Weights of a small encoder-decoder image transcriber.
Model: 11.3M parameters, encoder norm batchnorm, encoder activation relu, encoder widths [24, 48, 96], decoder layers 6, decoder activation silu.
Training: muon at rate 0.01, 20500 steps, batches of 128.
Rows from block 5 of the image encoder of a small encoder-decoder image transcriber, named by matrix and row number. Rows with one number belong to one channel. Each number is 500 + 40 x the weight over its row's rms, rounded and kept within 0 to 999. All counts start at 0. Numbers have three digits each. After the name is the row's rms in percent of the matrix's.
After each channel's rows are labels from the 100 images, of 14976, where the channel reaches its highest value: "lies over" is the class under the peak; "colour at peak" is the nearest of a few named colours to the mean colour under the peak. Only what is clearly more common there than usual is listed. The data: seven-segment displays showing three digits.
# convs0: expand pointwise conv (encoder.blocks.5.convs.0.weight, 144x48x1x1), inputs 0-47
# convs1: depthwise 3x3 conv (encoder.blocks.5.convs.1.weight, 144x1x3x3, trained with AdamW), a 3x3 kernel
# convs2: project pointwise conv (encoder.blocks.5.convs.2.weight, 48x144x1x1, transposed), outputs 0-47

convs0.102 131:431485490494542437472533547567493440587564541475471497521432512527522475452454473551518504493447464518503572491477448438465491484539514461477463
convs1.102 099:513507481473566578503456473
convs2.102 128:490453525521525529497497501427477428498461505538544452481473449552437549524475492433514526567534523534500451487469571540517491556428467547567494
lies over: screen
colour at peak: green

convs0.15 102:465487480524513526548508519511574537447544501487516482501506565535450501542569491441474503566466545512418519461498573556523480491522450441500414
convs1.15 127:520526508453441506510438441
convs2.15 114:488530508402450505469474479443549556503464468522431513483470475483585474550478407503484516511461456459491445519454536534542437489553478504516506
lies over: screen
colour at peak: green

convs0.29 080:524508531493481493532486526590495524540510453481496476538547440385536548481552426472477452489526424451454470501514457554527530502502511440521508
convs1.29 086:507469510523565489441432484
convs2.29 083:490566478555423505532462455514428474512431442497533539488539492463435517416458514498488476558551525481496543530483426550481462485528510456532478
lies over: screen
colour at peak: green

convs0.100 083:478463476516514503533510488534526516473496488607497509474488499465412459567490461470430523534464409500611509526515494532475484528505554471513441
convs1.100 103:490484502487467571537576525
convs2.100 083:500564451516494488471521432493506524515443467487560472604508471583527501461468544537494477555493514553574495467510427538543485546530460453501513
lies over: screen
colour at peak: green

convs0.86 082:543498542497469531460465537528490450464478512430501527551508521550497564541430538423481580488587512512530491558503544537533515513555535560523491
convs1.86 095:525473524512411468503542459
convs2.86 077:578541489539440521496506450460512536505537494468453435517499534489464469543495506519433475456516539543492569456561449410472456478535451521511562
lies over: screen
colour at peak: green

convs0.27 103:521459529503454465483518528486496427458503472539456496463437529454492483487560489487475511497455510407451460457558499532548514521427557459400506
convs1.27 103:453498459445543453501513443
convs2.27 102:563458526565515558404483495517565486512454500537508403523448494522532475518499512478514482468504469548501501516482537472486531470541402429505555
lies over: screen
colour at peak: green

convs0.111 101:448561554470487496497504481517447528484470488527518501487456445480523502592450479467499493526486459521548476583587524617463496496522509491491568
convs1.111 111:495531443534461507468574468
convs2.111 097:478548480440512426460484504461476494445495501448579456489445489507492456456548540532485518448551580492509466463448518479463472541488469601495476
lies over: screen
colour at peak: green

convs0.10 108:527497507432486455501490492493510529487493556447483519492483479558545425504559534502473447458504432435561444504506564534454474439491565561497560
convs1.10 130:451463512490578502496565507
convs2.10 107:501467474423378460479503475499536559469485515463501531468446451551518500522504458487556454492546515469531547507525483462529434496523488432582510
lies over: screen
colour at peak: green

convs0.2 096:511499495496502564458513514565464394459457503482455549409515523531542556501494505571543446531516494472524524515501503475505527508417471521544576
convs1.2 102:505442507508499493514400476
convs2.2 105:493523508550506461449547524506528405492491522531459481488442530541513530540452562565468434545520431560494486521512506570519508476514583498444524
lies over: screen
colour at peak: green

convs0.97 086:497517491559482492521461464523429527532462451492408527533538500540498549517533542431508508483516441467572428477477530462456425548530558509522470
convs1.97 116:559537497530491417511479533
convs2.97 082:472467493498521460493525510553447408533461478555544472389502487431545520471428463535521504508484486503489496457523476455449513546494499461474414
lies over: screen
colour at peak: green

convs0.94 085:458492469473560460486518479534525468525424441505544578516511456482522449467491464480586525472482594477518445468486424497511527539480499529426503
convs1.94 086:495582447477466465536502523
convs2.94 089:521594523530533482492494495513504531458525573411501509507547437513511480568495498441482444520469452524481507554456499494527520430482513394537511
lies over: screen
colour at peak: blue

convs0.16 108:392502506550517487461509558477488533476466469439482523528476525506412520531490477489461524414492514422439505444553480547443488511470506487472553
convs1.16 096:473489471483472591505517555
convs2.16 113:529529609483498603524534522465497432491536443540497508461442474571480553517547508508512517461562469490440475454516544467457539489508530475513506
lies over: screen
colour at peak: green

convs0.92 085:477508487557472466437485551486519449492449511457522568486551490495585468485535470516513550506503545480491559499518596423477515523494501403469458
convs1.92 100:501428519529419512510465501
convs2.92 083:505484556506492508446540510579424489449532490476522486508528509510525525521556483515537559542437476391482497469506515468457533385460513528494470
lies over: screen
colour at peak: green

convs0.74 117:529528495524541516457438507445507477442429415467499524531419493554546507600468546552510498547542472503442481464491509543510519465542524505535517
convs1.74 093:511542530491437569450496515
convs2.74 137:510457469441533484536489530461600507491468467472534519422485527535521578507485530457548446485541518524483543568530413562498499508544445484481511
lies over: screen
colour at peak: green

convs0.1 090:451445449507447409500469557498502524482474445476415540512451476542533475503535481560511496442533487459548445545522484550515508500517452490431551
convs1.1 086:481516509477533542512598475
convs2.1 096:464491585481469543457523488436472509445513496479482480568542481525478462529503526462561576468467434428456553523538512547415465483534482497490520
lies over: screen
colour at peak: green

convs0.133 115:559584529499512536525472512459478451463501533577460530560489488473545493531522517497554543554513573542529561602506488518506431537520464519499500
convs1.133 119:541485468537469496579479450
convs2.133 111:489498589459501587491557486499501505503489577512565457487466473509450546482478585527540533444502466529452493451437511475503490498436506492506580
lies over: screen
colour at peak: green

convs0.77 090:485511509502422507463531434455490504573468472502492468467500553561461476476480533523453501400534519495524489527430547481531442509471445427546549
convs1.77 096:487489499456418550492539536
convs2.77 102:482490532502522531560510536506522474493499526469546403530534433420473509512516464477570475494597504519469493419456509456428470558540498517490481
lies over: screen
colour at peak: green

convs0.54 108:487503445525451450532484505517542512496492521504486441478375453479495519522553525507490583519466482514542599483504437472438498565504473465488462
convs1.54 148:472507517553441428503461515
convs2.54 101:539476523531503568526514519489477489460530478418464448537549534499499483496474432405467516428537510575519552533555501494524474513553560555461510
lies over: screen
colour at peak: green

convs0.126 091:525508505480522528430546464558533470511531496463512397542539549475495579503491537550458470536430502548501499502522468503486563445572512504427482
convs1.126 085:488495530594530493521549475
convs2.126 102:534510530564434507513512477552488529458552485508484448565503511563436432502441481552527466474507525517535480526421552507466557453475577504501548
lies over: screen
colour at peak: brown

convs0.7 081:479478440551515518509508515443572526463533503489439550508469521483538453544518493519394466471468531520448553424535517557522497519462435513550458
convs1.7 117:491585476497516533513568521
convs2.7 102:544472570561483512495498512522457459559499481461567496503562454528530532535475527513527523481513468530473475588462461411432549480455474530538557
lies over: screen; lit segment
colour at peak: green

convs0.50 113:513527463521531466484446491525405597424478521526514527518413520531513524553468551535523473416528506460490537465489488450524552484516500509443521
convs1.50 078:530522520539399512521485505
convs2.50 105:534408443521501492522538472509511413583504461495431563450532492530462505510540532494510512505391487510503496472436486497526517477535496526424480
lies over: screen
colour at peak: green

convs0.114 130:469507452576467517494556472495570515492532468524417478558489524479484504516502407553536495443517491423520498473491446514500449554510472558468569
convs1.114 091:492532493489600538495465476
convs2.114 111:488514454503452527491511503533456457588521496478525517500472462526486527565536524500492480467518514429462438557496449456414478536571402459518478
lies over: lit segment
colour at peak: blue

convs0.17 074:454464521566563472454501457493537490441568539453481524525523475526447510412430444502446528500486524516472481449535475433546479508484537426506494
convs1.17 092:518454553499421470541495519
convs2.17 067:544531514565560491556470508492551489463508507412509489500498495556521452547484500534481486572442522449493481564455430434457481434491482493434519
lies over: screen
colour at peak: green

convs0.71 092:475427452491570500412463546494499520477494497532490494572438503539539440514504561574506592530457562508488570462483492512483539511482495488480491
convs1.71 086:495488480467569523493420469
convs2.71 101:494558441528502451475496544558549443534511485579502440467456498566513504497448519526575454519539536491391552506530499506535510490484511455544501
lies over: screen
colour at peak: green

convs0.20 096:477559542500505524509449493557452539484515493478527536494502488452491495490446568496497541491435457450438504580535492494417534381461490466501473
convs1.20 066:504445441500578469511500527
convs2.20 096:602497490452483482524451492531534549497544487435488514558487523478542516477467508467656453454507493524514496555461490486503513509500562504520471
lies over: screen
colour at peak: green

convs0.38 098:598508484473469515549431508502520513539464508492525551443489467557520473496580498491511506531556563544446480508502402474499445442447542519515483
convs1.38 076:508504528540435563491454539
convs2.38 088:480478458518491515463519466463541480450447596526564508535567482422463514509507484479488464489517498488540570437508464507432541525567419498533487
lies over: screen
colour at peak: green

convs0.11 094:509548470490456398559498536553512464510514559472500560479515432518450529487503425487458550548473566459509493531477541449538500546522507535547451
convs1.11 109:433460491503454509499577485
convs2.11 114:510511500527527523520561404474538532457433489529544515451558562512468526513500546528500450506510503422434577507565461500516567492506465455489532
lies over: screen
colour at peak: green

convs0.21 091:529535498530466459516446525470577534543433542516538534478409441488488503543466538504474496503500526455470491533535501585522444547484481428482427
convs1.21 085:485566489471574464521533477
convs2.21 092:581476558534523505458535456503474494488544502503513486490478488496460496431493519534562529503548444520445519489403443459458597520530432506544502
lies over: screen
colour at peak: green

convs0.76 116:453537533493499545487453534571511518502525523438540555538499473462525484521516557462464531495411453485494495517510570460521536555430588542502554
convs1.76 120:483438545494554513489570504
convs2.76 100:461417427496528510545523459505454535437510486510481549422396477493502496535491532504525449491508528518495489571476531480562484557479437507562518
lies over: screen
colour at peak: brown

convs0.31 123:472438521533581485536545510543448527482495522488498425519598582515546498478495458557496460489477480544526479424446508467493501480527534529529567
convs1.31 102:512535514488580505484426477
convs2.31 118:506465548517526444479478436425418484500443471497582449470483510526481539456553514474462442469559563536525496493528522471518556484501519516583500
lies over: screen
colour at peak: green

convs0.8 124:480427513482514498509554574480436521442505474512467517503458469463517563583512524509589499505484563534464486491509497515526553400528470482541553
convs1.8 113:463408472515533511526536522
convs2.8 127:571532570555489582468447548576486487502533523509492514452544515449482435543548466482476532477499431481504517557435502469467486530435483504525469
lies over: screen
colour at peak: green

convs0.49 093:485545563469489509484435498494431522488521532514460486536539538493549546538500422538530562454557525511569475482468440455533467500581484537524437
convs1.49 117:523495494431415500538495516
convs2.49 088:493460497448542506460446497488562570500531508456534526538528412500459439544474460512490487490571587517551514475523542513439501541423535478481497
lies over: screen
colour at peak: green

convs0.40 112:452532464485536502497474485517517480497530513554466533437536426495492393583519495513482461554470589551488525474442493435483509541454513530543521
convs1.40 084:491543464434471555471537526
convs2.40 123:555565432475490478478524461568458457548479501498567538489548617542555467458458508528516530509493478497546514492556484513480524502428474535474536
lies over: screen
colour at peak: green